{"model": "segmentation model", "translate": 0.12, "encoder_norm": "rmsnorm", "encoder_activation": "geglu", "encoder_mlp_ratio": 3, "encoder_inner_norm": false, "encoder_conv_stem": false, "decoder_norm": "layernorm", "decoder_upsampling": "pixel_shuffle", "init": "torch_default", "muon_scale": "match_rms_adamw", "nesterov": false, "final_lr_fraction": 0.01, "adamw_weight_decay_other_params": 0.01}
Rows from block 3 of the encoder, named by matrix and row number. Rows with one number belong to one neuron. Each number is 128 + 24 x the weight over the matrix's rms, rounded and kept within 0 to 255. All counts start at 0. Numbers have three digits each.
# gate: MLP gate (encoder.blocks.3.mlp.gate.weight, 576x192), inputs 64-127
# fc1: MLP up (encoder.blocks.3.mlp.fc1.weight, 576x192), inputs 64-127
# fc2: MLP down (encoder.blocks.3.mlp.fc2.weight, 192x576, transposed), outputs 64-127
gate.1:128134128128126161128128128146128107128121131128134129128128128126128128128130128128121128114128128142128129128128128163109128116104095128129146128128128128128065129103128128120128128132170135
gate.2:115128125128111127128123131129128129102094129128128128128128175202118119128128128128116128107128129128121133165136166122092128128125129148128128126128129130127129130128128128113128114128128142
gate.3:169128128125147065153127128134112128070129110123128128127110115134127130128127127129127124113104133125128127153144128126116128111152142175131106128129128127123128130128134126124130126128058129
gate.4:127170128128126145120094138144078128129128128128124128100159128154128128117128128143128128128157128128128134128133128128098128086147092128179127128153128128135128130146128129128125128128128128
gate.5:213154121098154050153125119135096111071135123132149113120147184159220119177139145133063077160126120112154171115201159031150188072161132195120037027135138117141144181131204117140189132105067193
gate.6:128128128128150133128128128128135134128128117128109128166128128148128119128072128128158091110128128132134128124158128143128128128128128128128128128128128128086146128114128128128128118128128128
gate.7:155161128106128198116120128128128128128110163123156127128126128081128128128128128128128128128162128128128128128128128152143128152128128128138128133119112128128128128174128175128144195128128128
gate.8:128128128128128135134105128128128128123128128128128126128128128128128128128128128128126128128128128128128128128128128128128128128120128116128128128128128128128128128128107128128128111128128128
gate.9:131145141127137136118128129138121130123118126106124120086131132127138155129137128121170139127064130111142118215165136110129100130142184120125115126118128128132118083121142114121149154100137135
gate.10:128128145128067128128116128146128128124128114128128135128128128128127128128150119128128129128128128128128128128130128138128125128096128129071127149103148067140128128128128128127134128128180111
gate.11:117128128128128128128128128135128119141145156140116128128128146128128128128128129128128128128132105128128128099128128128128143128127128128128128128128128128128128103085128131092154128128129128
gate.12:097109130102165125086127128086158184131131129132134170149130107122132162127113054124115065123106087085123134142118122125079119119121078121128118138095128146175114135110125132152143118142144128
gate.13:134128109128128172146121118105128128137128128128128128128156128128127128128180128128128128128128128120119120128128128128128107128128150117109121100130128115112156128110109130128128126159128128
gate.14:128128128134128128128128128128128128128106128128128128128156128128128128128151128128128128124128128128135128128128117128091128132128128128128173128128128128128128128128128128128128128125128128
gate.15:171129162191131129105168094142090188173116105177132153106126102128135213100166125076130088169063092120131118068150110147118088083100151128119097084160099083108161051150128113111138076032148126
gate.16:129131141129109136158092165123136099136104178106103150107141120125124106118200129161124131123089106148124120129111159067131141141115108122131135073154091153129137150129129134132063125123148127
gate.17:142183155100127149122126072226043143156080091177110103127127153094074176204197191168187142192156110087150193127176029139133151122146080107174170133123170133151098178119130130093091146137145121
gate.18:094137105135167114084140138122143049063066172138140063103255207244118118164044098166130137089162154116109122177148148067137211083129114126145086069218102168097150027115093171180151164154171153
gate.19:111127166128119148127128127127135128128128123088127129128128130137129127128052123119128128133128128122056128128128128129128142112128128132152128129128128128129127127129128120128155131128109144
gate.20:128128177128127128104128128128128128128128128113154128128154128125128128128128128128128091078128128105128128128123128153128128125124128128128117128094193128141127116128128143128128133100164160
gate.21:083128123116128129128128128119128128128135128128146128128128128128128128128128139128128128146125115128128128175126102129134121114128128128128128165128128124128131128151127150128128128128155132
gate.22:131151127130136122132128124138128128128084174109128081103128126128128128128094128128106106131129137125128150138128127127128127128126128128134117139110128117128134129191128127128129112128142127
gate.23:134146135116126117173096132166117115142086154089087122146121118113077158138154129127128128116057127125069153140129131111121128122095112127154092150111131145114133135108126129182142158151148120
gate.24:121126124093133188157133129125125133134065195166089127134150121129102058128127122143130051089153096108116128142085140103120115128127071110132106106128140121117129128111146136130128099111092126
gate.25:112129063172149116128159115110110126123124134145187037136142133215136161200134125142165068174120154124121152147162132153129131092095103132183128112168138079148145141169130117135146129126051135
gate.26:116174158115163137108067136125109098130126101124077087115141137153150122141203093093113156129143173103132086132131133119126093129096134127099118138101116116179108128120140146109135132165174131
gate.27:120179118128174128128128128128125118110118128153142138128174128147128118128128082128128128128128148128128128128110145135128128107107141128154128128128128169132058128128128112148128128140128128
gate.28:128128128126128128128115147128128128128126166128113128128128128128128109128134119184128128124121128128128143121158121128106128128107128128122128136128123128123128128128113133146127128178128128
gate.29:128128128128128128128110128128128128128112128128128128128157128128128101128139128128128128128117128072175128139128128128128128129123119128147113128128128123128102128114128128128128128150128128
gate.30:132128125134137118114152130195127135128127139094102060128141122196128061121183121128138040150127124073171108146112123154104122106058136114123110098107127089164102169154130127127126082119126119
gate.31:128128125122154128145128128146128118128122128128128120128141128128128128144079128128128128128145128128128128096128180128128107104139128128128128128128128128174103122128128095164128132128128128
gate.32:083128125129130131205114129142094128131128124126118088126128132131188112127105125103128118124139109126128135128125172137124118123101090107128120136129130133125128122126129128146127170128104132
gate.33:054153109125122113160135142077176169173008126196152000212154122227119071166183144185161157198075160124152154120150074057106174048033168103211000193131127118197079107078124167110080229000127133
gate.34:128128128128122128135128124128128128128111128128128129128128136148128128128128128129128128128128128128128128128135128149128128128128128128128128101133135128128128130128128128128128140128128128
gate.35:045066084107131092058166091129099184103131109119096117159149131130104127137165144096089129061162111139108137182064125144108129105108133154113178102119145121138085126118110140131139067082125172
gate.36:136128127120129210133144128132119087095142164127130128185129128146188126133168128128171113108185109096121136128107170127126128142121149128081109104127106182124142146122131129125137089128169133
gate.37:113074128092129130126118083136132036128136099129128124167141105144101111155180128128131086164125118136124169146147086120092128125096107167017118097128150127128096110128187127131126092128125174
gate.38:129135148126135111146129180147112057122106191111086044104171130128098088134146146128100116129123128103166122136138123012241116089111057108150110153133117103169130160136128105152068175129130201
gate.39:111162101109223092176136097198154089227146140113134173138126117195095146215105147217135008059132094215127148203185069111086229067132146132056156091164211163114091148098165095112102154188086174
gate.40:128128176128128128128128128128128128128128128128128128128128128132114128128128128128128101128128128128128128122128128128128140128128128128128128128114128128128128128128128133128128128128128128
gate.41:131124070114157086154127114097064159113090055165078133091118202178093102150111118087080088103119135128138178173143131115106101069118196162133124045153185160071116036100126077133164165134231194
gate.42:181055089122133128081053097131181162176104128101000150147124161133132129099205126143206075103083119191099211112138152136130205075130133130145083090136144124124047167126134112157130127122063163
gate.43:173134179104074145138144130085128157079009084135059103163129138154118092139114128113112127226128129100100190122114138130129090107144021111130104088217118171123067238151087151117130162128167101
gate.44:143124128148112129146134127128128159151127128131078137126151126157093141117138119133123112103119115133120124127148132130121125126118149099128138120128124127114140132135131136122128094103175131
gate.45:120128109147128128121128128128128128128128128128128128132128128128128128128128128128116128128128128128128128128119130134128090128128128128128128128128128128114128128128128130159128128128128128
gate.46:143120172132129128130130128121128133112130128131130128131162164129130128128129134131110114161128128128087128128128128128117161128128128128128181137168131127128132058128143127130129121128136128
gate.47:128130128120125128126135128126128128108128145122150128128143154128128139127149128156129126128101136136089128128130128124131145117128128129146125128094111136142118152127174129128124079128134098
gate.48:129128128128109128111128110123128128112183130153128128128176129214115128128154128128115128143128128154128128128146128128128120129125094130114128128180128124128128121128128128128128128127128173
gate.49:096128124128157128116104103153128128128118128109130149141128128128128128128128115088128128128128128128130128159128128129128139128128106161136165117098128112138128123128128113128128123128128128
gate.50:128128128128128128133128128128148128121104128120106128128128128173128115128128128163128128131098128128142128125140128128128128128128128128128119103129095078134128136128128128128128128128128128
gate.51:107139099094132096113127067133068054153099107180077080086111115255171127129240069022104103133124128181152110117177172098125179144138105128201112164143103114074123086129125070129117128124148209
gate.52:174141143181128128128128115136128121128081128133128128099161128128117128128128128128119128135128128128128128093147170128134128128128094120128128107128135128116128128128128128146128128128128154
gate.53:128128128174128128128126129128131128128128172128128124128145128128128113134128128128116128128128130128128128128128128145117128128128128148128103128128128114128128126090164128116104128128128128
gate.54:128128128128128128128128128122128128128128099128128128128128128128125130128128128128128117094128128116109128133128128128128128105128126128128074098128119128128109128128128128128128128128128143
gate.55:128128128121128128128128117128128128128128135128106128101147128128160128165140101111128128128128128128128076128128128128128128128126128128128145128128128129128128121096128128128130128128147128
gate.56:127128163128104128126123128131128109128128143128128108128128128130128128128131127118128121130128127114140128128128157128128132137128153128143128128123114128151125131130128170128122127084128126
gate.57:128128162129128112128178135127093136149112128166108189127086131211129130144127134126121101112128126116142137119138152185090127122116162073143083159172097117128128128121075235110153138113130117
gate.58:128128136128161132128128128128128128140095128128128140128128128128128093128128128128124128128128153123128128128128128128128128128071122150125128128128105128128128128128130128128128128128128138
gate.59:114128145128128128128128128128128128156128126103128128139128128130126128122128120128115128128128128128097128128128182118128128128103154128128128128134128128136123128128128143128155128128128128
gate.60:098128128128128128128128128127128111137115141128128095128128129128128116128113121128128099128128115128128128128069128128117150131131127115128152129117128128128128116128128129128128128128148128
gate.61:049137158156098136185152186115135155137167049101209087140141171134139087055083124153040115142109107157101168229142132085146067124123149180061107068126121134125134130110134171197173159104105168
gate.62:128128132144130128117128128128128128185121128128128128108129128128128128128128128128128128117128128121128115128128128128128116128107128128128128134128128128128128128128123122128122115128140128
gate.63:126130127108126118102149105121114198138125108160137085126124132131130163120183068116149179105131155054091123094124171192132083175102123118153101137139081094147129122111152132148165110062154087
gate.64:156128128125128129127128128128128128134128132128126128128128128151161128160135128128128128128128128106129128128127118128128129128087128128128119130128128145129128162128129128127128128128128128
fc1.1:128145187128154103100102128128128128128128096128128128128128128128128144128128128128131128128128128128128128128122153128116128128128170128136128128128129128074104128137128118128128131112128128
fc1.2:095141128125128133128128106129128101128129128128138128128128104109132128128123119127128133128173128128090128129202131122113127163130128129128128128104128137128115129128102128130129152186128128
fc1.3:128136108123145111128151128140096127121145109113128126130128158132126113126087128154127083122127131122128128163143101124096128130128127129130127128129128123107134129127130101141134128128115128
fc1.4:129128100128128106128128128126128059128128128128136128128128128121184128128113128126128128126128128134133115127128128128110128128109149128093130128128128104128128128143120128128128128125142103
fc1.5:144175147148128104195125126127092126029172136171184160123120138135167124147160204053095131171127137150145136114203117104126202106127186145166110106121120052130134143158173121136186127099034143
fc1.6:128128128128128123128128139128129128128128128160128128141161128148128128128128128099133107128078128128125128084128115128128128140156128128135128128128094169131128128128121128110128128128137169
fc1.7:083128128128107128128128128128128133128132128128168128154092128128128096128128134128118128128128141128128128128128128198128077128140128202084128128236117178128130105138149115128128128137092123
fc1.8:115128128131128129128128128128128131128128144128128128128128128118128126128128128128128128128131128156128128114128108128135128128128128128128137128128128128128128128128128128128128128128128126
fc1.9:128115136126065115123115107153095145126109122120126094119171130131128125128151099105149124128126133110142146144127137135129095135129121114157140111127131125133127122136131092128123127114167130
fc1.10:128128128149135141142128134128128112144107128074128092120113128182129128128127128128128128128128128152128130128126136116128153128124128128138189104133128100128128137131128098113087138128125171
fc1.11:128128121128128128128128128153128128128128126154128128130128128128135128128128152164128128128128128135128128128114128128128147128118114124130133128128075128128137128128128128149128138128128128
fc1.12:116125177116080162144135156125118124132106130132122065142066154064119127103134130113128129145142147107142167084129153107133137128147140135056162111135128044130125122059147144071165110126130130
fc1.13:112152169128128096128128128137128128128128170134147128128128121156128133128097128128128113128128128167128168128128128113128159106128086128148128130128128141128095128158076128121152128128135128
fc1.14:128128146155128128128128124128150181128128128128131128113153128128128128128128121128128128153128116142124115128128128128160128128105128128118114137128128128128099128128107128128128076128128128
fc1.15:093141117164115062095140148109114142159175101080117073039197108090092180056205113102116052192116088108152094057113137157181075124079131134126069162081059096139062109123145148069203119118183045
fc1.16:139124123128117128155124120132116132124159142158129093174127122129112050154124124133139127169113097065139118067127086157140128132131130121130128255131137141113128137128124137111112050136129135
fc1.17:154127090098093119097191090088229136127137111044079128114048088174068142059096112184165061160099115137114080091146078099167094197165136161174112100070106134190089126133127115118165090167136127
fc1.18:173160087050128116064131091107157096111123087145145105124131099133124040150051137133051126078187104148156167135211064040167187084145126135132062153150104171146115128134125110157105112212059199
fc1.19:175128111128128084128138100128128135128132142100128112128128128119128128153128128141128153137128128128120128128057128135113128128128128115128128128128128128201128147146128128157128128128128118
fc1.20:128128128102128128186133128110128128128128128146128128097078119170128105140150131196129128128141128138126152128138126128121128128124128081128109175128119119095164128071128162076128105143179148
fc1.21:108128128115167128099146128128148152124164140128128128128128128128128128099160128128120128128128128127128128111128123143128128128128132128124093128128128128128137128128128128128120123108128128
fc1.22:128128128113128098186150107134128113151112163097164128128128150116128135096128128128126088235128128120130128152109128141128119128096128128128128129125135100141115128128128128110133128128136077
fc1.23:119125085135119116122126117103128133115164065124127115109130152120154095108121128118116121191175139084150120100120137142144128117118128137118120140130125095136128129129127147080062126122101153
fc1.24:140128128255122157128088032131126125107134085124136191118191127157132128139137200115104112132131173138129129129110128206127154123131064116153170110128051170155082186150130130116125119112119128
fc1.25:137134128177128127122133120128133128110130097123136053136138148158132125124122129131189099127101128133132141133170128117249131128135130100205124088125133127186125099146130155148245096129094183
fc1.26:083143108069130113151168155146128122118128130146170128162136128105115144131131218171141111135175140139145121128127107161116150121160129092131117212132121116121157165154128095137127159107056129
fc1.27:128119129128111154128128100118128128131133123069123090159128128134128128096157170128137129125128128128132164128198070097117128169129128128157114111128120108128135133128118158138162106128132128
fc1.28:178128160128128133128120136128128128149071172128128128128128157128128128128145128128128128103113128128128119148105115118128128129105096149091169128128152128084114128119128132128128128128142128
fc1.29:142128128138128128128128128128121126128128128129128115136128128133128092113128128108128128128128128128164128159128129128083143128128128128128128128114128128140060128128128129128128128193128128
fc1.30:106144123088116106126045128059099126131147115101127128129130125144157124189137102067126222084149157126069169062114106130135177166171100142081125157113116174131120135124137139114127138159136140
fc1.31:131128128128128129136128128128128125128128128128128156128136128128143128137096158128128128128169086128128128100128142128128128100159135133128120101128128128128089128137116119157128128128120125
fc1.32:128125121133131117057129127123182128127145129130128192128141126128099147150135124155128131126124133130128124133111110128124131128131117149218138128128120123122129140143122130070130091129126120
fc1.33:131178125134167077126165171119061167250109119189078189059096116129135133111207125129110129118155062131158094126132120143132109147140137170132199127139142113121158140120155116110124110126130122
fc1.34:128128128128128128115128128128128128128128118128128128128128128128128128128128128132128128128151144128100128086128128128128128128128128152128140128128128128128128128128128128175126128128128162
fc1.35:144148115094058189127121092127076113174119114123130106118133100178127128135143128141162126151135116090151098141171130104057139116121114114102143080131104119127138248138128075120110130199098147
fc1.36:137139128106128079089124163126129130130071147069102113129122130126113127139235128132177129132142136196113169181216130128144181094131159129127096124111163112132058153118137127165131128129127140
fc1.37:128125128095130128127128096125116100132128110128120088129124130127139113163194128160134129216127128084125063129128131127106091225131133128128128015098135137173130128159128128109129057129127146
fc1.38:102110128098130133140119131149143116156141185064128107142064117087112107059130125194182187116118125142114154163113094189087138133075096117117121105127079129147130139115098112132094110150126127
fc1.39:181126058126209142129101051201205049148150158191128079113084093108069106170130147173147099130168058139127060142150097085182160103079082149072164120204212148132116122113124080125133020117148173
fc1.40:128128128128128128128128128128128128128128128128128128128134128128128128126128128114128128223128128128128128109128109128128128128128128167128128095128128128128110128128128128128134128128128128
fc1.41:095117133212132102215107153107130155093092238112055173122145169076117128075165129160129092032091095085116112145104178087148067163123095165108126121118136119081131104019122120139212096133128132
fc1.42:152140146098108131115130074173135114082163117113088121104145152154169052116070111080102129127136115146103169115136163044126135166105136178125137134143123152105129224125123092106159081092088135
fc1.43:104129090168123138079095131163112138154255196129117055121103106135145134092138072024149137074125178132122142103087161153080130117201197100042189140142150117108117174164102120140148146162156075
fc1.44:126146125133089130128128126127128121126126121157120130132128129132125128129117128126139131130133130128127135161133080119127123136128139136119129117128140135131097161123131128153130134130131138
fc1.45:128128128128128128128128128167128128182128128117128128119128113143128128128128128128128139128128128128128128128128128127128128128128133131128128128128134128128128136128128128147128122128128128
fc1.46:129150093128158127127127115127130099129126127128127128157113046124128132110115105127142131101128128128094127153128153126128122128109180129181122128084127128135106106111102129175138140130177095
fc1.47:113127128152152128130085128126098162148134124093112129112127128128128130129128128106128128127128123128128118146140128132130062129147128107109140129128137116100125157102130128086129128128124126
fc1.48:128128128128126128128128128128128136123153147193128128128176128129128128072128128128128128142102108150132128128128125128128128128128128138126128128128128128128128122145128128128128128128128144
fc1.49:073142128128128128185128117128117119131100130144128145128128109128141140128134128141127128132128128128128120128128127103132128130128128114128128128128128128128128128128128125128115128128144128
fc1.50:128128144128072180128128128093128146128098128126144128113128128128107112094169141128128116128128063069112128080128128197128128128140128128100128128128128128213114133128128117128128160116128128
fc1.51:167139105101113115072120112137115120166128138117116086097174101158151207124180078054116125127142124153161173131125127115154119124174124136147097168142085099126126121112124094105118132090107138
fc1.52:117147144128128119128128128128128161128128128128116128126128128128128128128128170130161128128128128128128128128128127128128131128128128128128122128128127086124128128149140151128128128128128128
fc1.53:145128128128128102128128128128095128128123157137147128128179109128115126128128128104111128128128160128164134128128144155102128099128128128128128158128111165147128128128128128117128128128128128
fc1.54:128128128131128119135128119146128128128128128143167128094128127128128095127128129146111106119141128128128128128128128128110128139128128128128141145128156182128108130122128099128128123128128128
fc1.55:128148110128138130114108128128128142128120123128128145128133128128128128128128128128128129090128128128128085128128128119165186153128099125116132139128128128128128128128128112183126128128128128
fc1.56:128145128146084128123128128128116128143128128128128128128132128138128141128128128109125112128143109128137128128114128128128128128128134121206128105128128152128139128141133137128128128126128096
fc1.57:140147128188141075129072126130128101115124128127138126068129111114154142143134127116128126162129122122081079128152130125160118168127187080113133113123129129130129149141108111141153115128161086
fc1.58:128128107128128121128097128128128128128128128128107122105128128138145133128128128128138128125128128128128122143112136128128128128128127128142161128128128128128128128128108128128128128138115128
fc1.59:130128128118137128128119149119128128128116128128162136128107128128123128128128145128128128128142128068128128128154128093128136128128128110098128109128154128115128128128128128128128125128128128
fc1.60:128128126152157144128128135128128128136121104139128158155128128128128126122148128119128128103168163128128203128117136128128128128128110128128106097128128128128138128128116128128125096128128095
fc1.61:148111122107154097128112102148118109114112159161126151062149106132110108173144153105132162006146112126175115036196162123162173133156171125130113153095070097090102147119146129132133178138126091
fc1.62:140154163128146128118128143139107128128128128128128146128128128128128128097128139128165131128128128128130128128128111128128128128129130127128128128132128116128137128128128128128128092117079128
fc1.63:123107134100190127125107188097131084142137201103173172094150142087110099153022129099128108121122141247122148163149151084106164127123143151112128147145135212103151132124130120075080166118088141
fc1.64:148128128128142128145117128128128143107132114128128128119128083118091128128131165132128128128126128128128149128102128162128128161152128127128138128089128128128128115128128128128128128128125179
fc2.1:102128151179128128128128128128128128128128128128128127092128128128128128106125128128128128138128128124128128128128128116140128128128068128128149128128128128116128134120128123128115138128128128
fc2.2:128128133083128128128121128052121099128129103115173133128095128128128131123135120129128132131167128106128086122128146126128123128128152135120128109128129128128128128128128128128128128091135142
fc2.3:156128101157128153129128106092118118128140128128133126142128128117128067129128076128127119111128161074127128140125125190096135148128127118167109130128127089124119089091137128126169076130118127
fc2.4:128100128128128144128130128128113114128143128118092128128139128079128128128128117128128128128128128128145128128128128128108138146151127144103155125128139138128131129128128152128128108128150139
fc2.5:162133149154173182101159130159126109153077148111133147137212138150080134123122106052156099100100129066132135138114125132130121123138038114026107055128096092107149131127117141110109132127122080
fc2.6:128121145128129128110128128145128121128128128128128113082128128128194094128128151128114126133128128128121128112135128128128136155123129128128113128128128156110121128128128141127128128128128128
fc2.7:128128147128067128128126109128141136128128128128109109137128128128127128159160128128128128138117137128128128128128128128128146128147128128133128138128128107125103128126128128128128160108128128
fc2.8:128128128128129128128128128110128128128128128128128128128128132120128128128128112128128128128128128140128128128128128128128128121128128148123153121128128120128128128128128123128133128128128128
fc2.9:129124122135139133141074124135129097127129128074111139084125128153130134119129083131117077132126118069094128122135147127105102164128117137118138128139128129132137132131124147129140128124126128
fc2.10:128103130128128155128128137128101113128076128126128139128191129210128128128160139135165128131128148128151152128094128128128128145117128127159128111135155128128128128124128112177128191128128128
fc2.11:128128128128128115128177102131128128142128128128125128171128148128128103128128128128128145128128128128146128121114128125128128128128128095128128144128128116126128128128128128128128128130128128
fc2.12:102162128143128129114071123125106127127135134129087066129128124126105095072095160097128143189178129099143118127117096112125138172203117134111128125131186147138123128122126105130081129129188121
fc2.13:128147128127128128128125156078128192128128128177128128128128128128153128128128128128095128128128128128114128111128128128114134128128109128128128136128126159120094143123128110128132128128128128
fc2.14:115128128121128128128070128128128128128128128128128128128128128128160128128128128128128128128128102128128128127128144111128087128128128128128099128113128128128128128127117128128137128128128128
fc2.15:116139130106147116098039128153090128116097168108149070126159124142129155125160141143127104068103128137123144115143137205069118051117164156061066131174147104186153127157186128147137041136174110
fc2.16:131150129129168128128115121149130128111128085127129117148100112097112106131128129091128125128127129156153128085075092128128149157137128132142129183140133128105189128123130129130130128128105123
fc2.17:145126125141158127117235095139164097129152138142133098108133127143159133055141160073172117143154109106161169128135124223189156135116152126132232143170110116111187135196129149140113149119236159
fc2.18:110148128085156096036115116119150149122062071100122117104148127066104140132094147055100147112159120172104123108056136155080104117139115065070114160074124097088208059207123138140010117163240138
fc2.19:130128128134128128129163144128128128128130128128128128165091128128112128128128128128116191128063128128128128099099128128128057128128114128128128128116128128110119127128128128136128139128128119
fc2.20:128116118107186128145150155128128128128134128169128134114128119167128137128128128128128128114132140128086138128128126163105130148137139128093128128128161128142125213128084128128128128101128134
fc2.21:119128128128128128128128128128128141128128128128128128128128128180128134125128128118128127128128128128119121128128066128128128128082128127128128128128128128128128129099128112128100128128111128
fc2.22:128148103128180128143137128153139097134128128128136130128128129127128120128128127128112129118114129115128128169128129127111126103128132167127128128096131128128128126128138107097139128163146156
fc2.23:130149172155134132149134145122133148190153110132078078160088129102107122112093127060125169152172130150150125172156121141127132133142075109115139141129132131125194130151124115126083124129047140
fc2.24:134128065228128127128160124090221119156101112171123159163127182214120128139153128128128136128128135128170103118128130125131134126108177121115156183128125130137129135131128132175126110080080128
fc2.25:151130144131127145091116161144125151153122104051126119075198179076108181115111157133130132122145134135121152177147125189141123159133127125127163132117127023169132167147156145202070128127121135
fc2.26:130172114120128178130178144128128126103121146176084065139126112129124124085107116125123133077136127115221130131129133154124105120098126133128105136127122176129109138135134121152096141128079127
fc2.27:094128133147128128107128066116130128162128132128128128146128128087128128095128120173128128093128128128132128128128157128124128191128128128128128128128138121128098138113128128128128128128128128
fc2.28:128128128144128102128095128116128128128113128133128128128139128128157178128168096115156128147139128128128128109128122111128128130114096137128137127115128126118142128113121128128128128128128138
fc2.29:128128128134103128149128128125128128128128128124128136128104128128124082128128128128128111128120128117128128128128159128118128114128128128128128128144128128156128110128128128128128128162106145
fc2.30:128168112113131180129128127126120134144140128134164114102089124126122167130128057137235127125214111127090127080128145140138092131170128118144159121229126130145135165127120104127167129124123081
fc2.31:146128128128081128128128102128128128103128128128128128128128128136128128175090161128128087128128128128128128128128149151148128128174128128112128128142128128128132128120098117128135128128128128
fc2.32:135127128128138122137128109128143128137127095128128204128078149164126124114131161122146166129062128124168164089101128128128152128086143156141194128123128117114207128128127144144129126128138127
fc2.33:152197152101082152184200179220143150188204138192119091165121116151137200171125194149129101187049196169210163179171128200182224218124140139115226219191125189198147195177134175141132169091127080
fc2.34:128128128128128153117128128122128128128128128126128128128128128138128128128128128129128128128095128128128128128128127108128128128128128128128156128128128128128128128128128128128128128128122128
fc2.35:164135158108086096119044149118184132131201129126107126090119135093105151111128086134138098133163131138084115096095142093153096142159111106121123088133180090159055123190139120121140167128154131
fc2.36:131128144090161138218141059099044092146135121085172128131130113104130125131178166128128148150127046149147138127128157119136129168133127131150124093132130088108075128092129130117190128128121121
fc2.37:059083128128125128179101104042101128128072145110130164128130127090128069109128126120108072135125128130128051102118146089165128133128113143128086128089128130128197133158127084128129140128119084
fc2.38:128132106095158139129132130078128122120128052063122126127115055095127125124129128110139117156118101130127123163128129110137115165137098143129132042094129121140111128088121126118127164129115128
fc2.39:152125097099227149120111079163137084122170255114114167143147087154144151151143129156115167137228220159143099104119125081176105000184124161113144177148105119073230169177151157112137183136152094
fc2.40:169128128128128136128131128128128128162128149128128128128128128128128128124123128076128128154101128128128128122056069128128118128128154128128128128128128128128128128128141128128128128145132128
fc2.41:127108120087148096201068131099091148161172163110194122095160132075129087101125126161136069154120112092163150138114153178100135140121176095122180091168174153165132192118121146075128108122107129
fc2.42:125111121146084046255208139079095210100190106085153137175164167030098056184176173145165104163117058111125137107067110109142123120091201172104104120143155227057217102162112100111167073126102026
fc2.43:130157136137135127186107130179125114066135040129156135077087110150100129126147191151149124236157123162102138127115082130121106137151170190077213109255162140093111125127131114128167095127150018
fc2.44:200128119120130128130125135124187122081128129130128124115125129078128120058124128129118128136128128076130128128121126111094126137109126089116122096171115140138121120129183065127074115132139114
fc2.45:124128128128128128128120128128128128128128128128128128128120111155128100105129128137128128112128128105128128120129128128128128128128163128128128128139128136129128170128137128128128128128128128
fc2.46:128151102128128128124082128143128109128128127115128224133046103128128111128128134131144128190139140128128198128128128137120128120095136128128164166128157128115128128158163110128128128120110128
fc2.47:128128128127156128127091135130128131124130128101128105120077117124128147122143129123126129129143128062128128128128128129128128128133128128070133080080128085077130128130115128128128128128112116
fc2.48:128128129126128128128128133128162128128125128128121128128128129128134117128128128128125128128128128128128128160128128128128158128108128128128099128128128128128128135128128104128128128128128128
fc2.49:128166128093169128128128128128128128120128129128128128045128146144128128089125128155128128123123138128128128128123106128128130128126128128124094128139128128080128128128128142128128128097128138
fc2.50:154122128128128128128128128128138147128128173073128128128123128128174128116128128130128131128122128154128128116162128128128118128128128128128106127128149128146104128128128128083128146128128132
fc2.51:131159226152166127099057169195146063116160152117143128150153165139103135153162128221123137163124150173096130095211105117096143175176219123128124100237173215139096112123120126148130129141139107
fc2.52:121141128128128128135128128128128146128128128141128128128171128141128128128128128132133112128128112128128128131104112132089125120109128093128128128149131109128088128128174128128159128128128128
fc2.53:128128083131128128155128128128128128128128150162128128128128128130115128128128120128128140128128157128128134128128128140120128108128128128128128140120128128126128127128128128128128128128128128
fc2.54:133131128128136102132128128128128128122151128133128128115128128128128128128128128153094115135128128128128161134128128128128145128128114128139156128128128160121128137128128116134128128108153175
fc2.55:128123128130128128128128128128128128128128128128102128128136115131172139131128128113140157081128145128093126122128128128128128128128128128153131135128113128128128128128128128128128128139128128
fc2.56:128128085128117183189128128128127172128128128128128128128130128129128121128101128128128128086128128071128097134128128128128152124128139128128128128128128128128128109128172128092128128128128128
fc2.57:136103098092129080165132136182121129174158139165125144122138135088095121089148093162128128206207131129151133150152154200114103127165129135125159125206064129128131095127135131163126131174132150
fc2.58:128163128125128135128113125128128147142128065122128128091128128128128128121128160140126128128104127128141154128170128128099138128130087128128128152128117128128128126128128128128128115128124128
fc2.59:151128128128128129134128128128128128114128085128153128128097128100116128128128163131132128128128128118131128109147128128128128128128128128107128129126128123128128128128142128128117128128129128
fc2.60:128128128128128141061128128127128096139128128153128128128128128184128131128097128128128128128128128133142128128109128128128145128128128111133143128128140120111129128117128128128128107092128128
fc2.61:196144169113130132122042160218154117151156102150125110150088070163075125065139132065130156083099131132134109107095106112175148089139137117164127180108111119097116132206131073111144144133131140
fc2.62:082128128128117123128128128128128128128128128108136134144128128128128127113128128173128128128128128128130144128128119128119128128128111093128113128162128128128118128116128128128128128128121128
fc2.63:164119069127170130147170131166191084061169146123126095131114168063131096117131121092156131131128128123158141168114080114086135023128206125126175119128117130006142114120127116159092125128062130
fc2.64:139128128076128128166109128128128128124128128128128128128147128128143128129128137128140128128128128094128128063128128128128140128109145128127101128115128128128128128128128154147128139128125123